config.toml
train_examples = 395000
image_size = 32
norm = "layernorm"
num_experts = 8
patch_size = [4, 4]
layers = 16
beta1 = 0.9
beta2 = 0.999
eps = 1e-08
epochs = 1.3
weight_decay = 0.0
Rows from expert 0 of block 4, named by matrix and row number. Rows with one number belong to one neuron. Each number is 128 + 32 x the weight over the matrix's rms, rounded and kept within 0 to 255. All counts start at 0. Numbers have three digits each.
# up: expert up (model.blocks.4.mlp.up, 8x64x128), inputs 0-127
# down: expert down (model.blocks.4.mlp.down, 8x128x64, transposed), outputs 0-127
up.20:106173147116174122168117150142072106097215166070118138108071142080157166147110115113156128113151135104123109040157078128119115091096111123187154181153107221169124079173129114143198118128100132183079123179149125107099106159158095058125134123147114136077080134077103093134125078154094127081215191089129151064136149170086160078094226153208152152141106115140081079173103091104156159060161
down.20:172087114120047124034255108131090142151070150115155139165143094129072100061120137093110126140111086148085203181089104126200195123223152150199134143104162102182141100087103134148158108172093144150126084112143083143061123086116120155136137091084030110114128191130080134132133107167104121067082098124117131157146109123093143113119137146073172096160123142106144126145137095142156055089157
up.21:133157142106105129129139209103104170094158107174131142164129114167144172163112165170193092128133109142128081172163089179123154151112177165093139093096144077118133142143118117094092111178130104114182158147123178144127056135152160140154153164099120041106106109109071186184116165158125166157088113122120178133078184165139138155170161117165119145219125116117149111179090104163120098076105
down.21:169124118119124089205080170181175140157135117133185152112128147099166145147142123152150126132124095154090101103152129123091134114071150133121094197103087211087149099089110077136087141125124104166106139176102134158157124165104147172185158122143123099119138109126183139147113170168132091155107089071153138156075105173082110161134206179111121124088148152159125112187128161089155183153202
up.22:132170096158085147191146146165116161083118122063137114116117156104107144123099151135130129109055082092131105148110122108133139151182163099130178124091100087107142132151166072125101204133220106165127142117095079134154084159174143155103109038148142116105156184148117112153159165123150128098092104183138118118117161095137167119191111163146111106164133115122107113151055122158104116150104
down.22:133129148115184068042133160166091121165160126084119180115125158075038106140156119121142130157108173127119128090159113101163119090122130231136144165209162131152159119132093129121121102109124114168120137171123144105126113144080137152200097115122198127167092135121092131110130050144159103120102088182106193146120168100219099138120144116146104118140160130128086133118150152039111136131094
up.23:127127140162141135123153141128152145154156142123150127091104135109101142163201107114113174177110183100143112123124167134096178134135126153107103167141140103088065165141077146123140119150163064139155153079097066128169107137118111072171128145169167072101159147175129162127183147138115100158119077127123129122067060125120102176116088127121181083147163127133136103080081135114131109100122
down.23:165147183129075132113111122086106079081194147148119168126123130109064168153073084163093137104100167142104160135145158179122132137114065118135112086127101145141153122117087124148180136075104085092132109095124132129165137140167093143108144124121191132093149088113149105129132158101143161153184071144084081147121132152126120096147143190131076097082118096091127133113148207151136190097116
up.24:116090143145122117137060117129139132127115121142131092140083142119100130161131157141109102126106076088129158183131169107099158130110105096088116131126135128125117131133177131115164197119158110099087114095096094124162146176060146130117127105121180164096102183142192116168136140094106160124172141079143167092156136095184207075117121115096107092117091119108117128092087077120076083138162
down.24:108099149078100177112144098169116081134090116112139132185121159143127133112103128089152083157202092167164138108123090153179076084113112153128100127133095124171124108102090104101102119130109153102111110127154125096088153106153092124109129104124166146087136119108100110135186066143163121121150148157117124120109183136094143100172104113194159081205105149105114096112081122128174122134089
up.25:112121142123171120145132156139161149113138177144205123167136139092163141160115150127165109064099115103143130096123140133153113174118129125155146122074143082106148155142111150110126106103155164143178095166146083079168122102152116114135088113141112111052125163186126156132117140155168142202120095105116151153110168188151132164158126108127124108148138122124109145152132113134142124096088
down.25:090163107131083102134116120123177121151197134136100110113161122164135102133145092126078202108090146112143104095098114159102127069143133123131141143111159154154154120133090141141161131091105147159128133149120131093195127108143149079144087103154124066151112121117173136167127138133125134113136171135122170153129118084140131154125140095103110162104177085143167144158155118081118123156184
up.26:170066121166075104098150132129159165105123127145135139085093112129132148117165110143038147104128090101137078156122122131191112111104111129150152164155148157144050096123221074168118121191124148159106122136092082083140177133114096105165144141117170126069171140076161168136115149119134140070215120161135094053108133126125120139111091144146112165148137164083116073082069152155139142111106
down.26:203051177062158129121184128109110108110089159147068134142139105136134094136080143070128077137151149111109174176099109126178129159114129064170107187099120091179147168176160144205118137122122156121141123153111170122064150059128086170116123150129202147123163100092119108095186093134137166116144082159122086119129163094127136127077120143139171115091112179098117101123137147158132118109136
up.27:134154095164076129121191120160092192149118138094098109104146152149096133103196062143100117163100126100120112107170163206086105118123134129133127144122068144091066153114086143155172128140141107089127154153094068147169099165176139119154176174107169133172088147111172126149217161109110169115150144080141108133151016112129116152146143137097146099160158116137129075106105100158132111128106
down.27:128126088112093163095088095112158132110116169132153126154102108160223146128093167131119145134141139145147141130153148106141179191157147150106125083138140122148138105176107102134154130093106108074102155086151140137099155186130142114139141146112184117102177082138097124141117121102119136090116126102107131139114102118183165067114168113110092087147102112119119120104117117099138203133174
up.28:121088111180149101177068078134163152110173138160087130133147073050064093161050143089126168153134105146135097151094222155142122090131117134114189165141048116137217147100190113161124135141150119097162177135067130114143091131094145098112094163071191118150172134126147109128098109126184143114120104083125126151106152065140078138121083105101144028144127113073076112084146117146116045174115
down.28:090117196078135133161168115050086134158100121141118166131071083114136156109156155094151094154145100155083175104103086117146162115137080173155145084063055095109067088093144157121159105136126111097108132095135139152113093067095121132131110146110220155160128087116162108178100113067111176108121121129132107144087130127085111095161101108130115091136102120089116092108139079158122126154090
up.29:098106170097156113123161167120149189120125138147146161086151123091144080132095115146111126120119130148121098129105151115166174140144124149114113144148111111148165139169124064114114141144117133154133105117078131131138077181095154100125222128150162144108124122177117160165166069165160146077141157107100101108134143132116138180159153156176143083136170140180114078079089129162145102098083
down.29:204114164132075095147131145073173107130132218125145143162158055158145198100152128110151110122125083202109167073126154159120175092120166111184106144092115138188168116089098123124083145099105149139102124163198167105124137149132099147125161137130168105149093156124072090138077117118065115143092100146159101171130112144121148150165151131097180093078110189108141127125140138158176125133148
up.30:118123129119162108148078177170134133128150119130177111096204111165129097148113175109169084135137129162126103060118136138159126128138107129099096094137116132170166109135147156156188124065166104158068119119167146103098128149113143151153086120111142127127128120154196092162189044087078124099148102081150135129124136097139152074144147121082131099144107111125161094122134133136155097129173
down.30:120122112140096138168193079159101076191133174126161118163115123161153183146159140115123137135123105115118148097120085140195106104150091161143120103173097116202091085094148151096136187094115161083144103142140093101095089095104129152180145116192137142140156120107124110071139108124128085150115110141130134111153131125093160088146096110114135038186094130067139077106166129206142059126115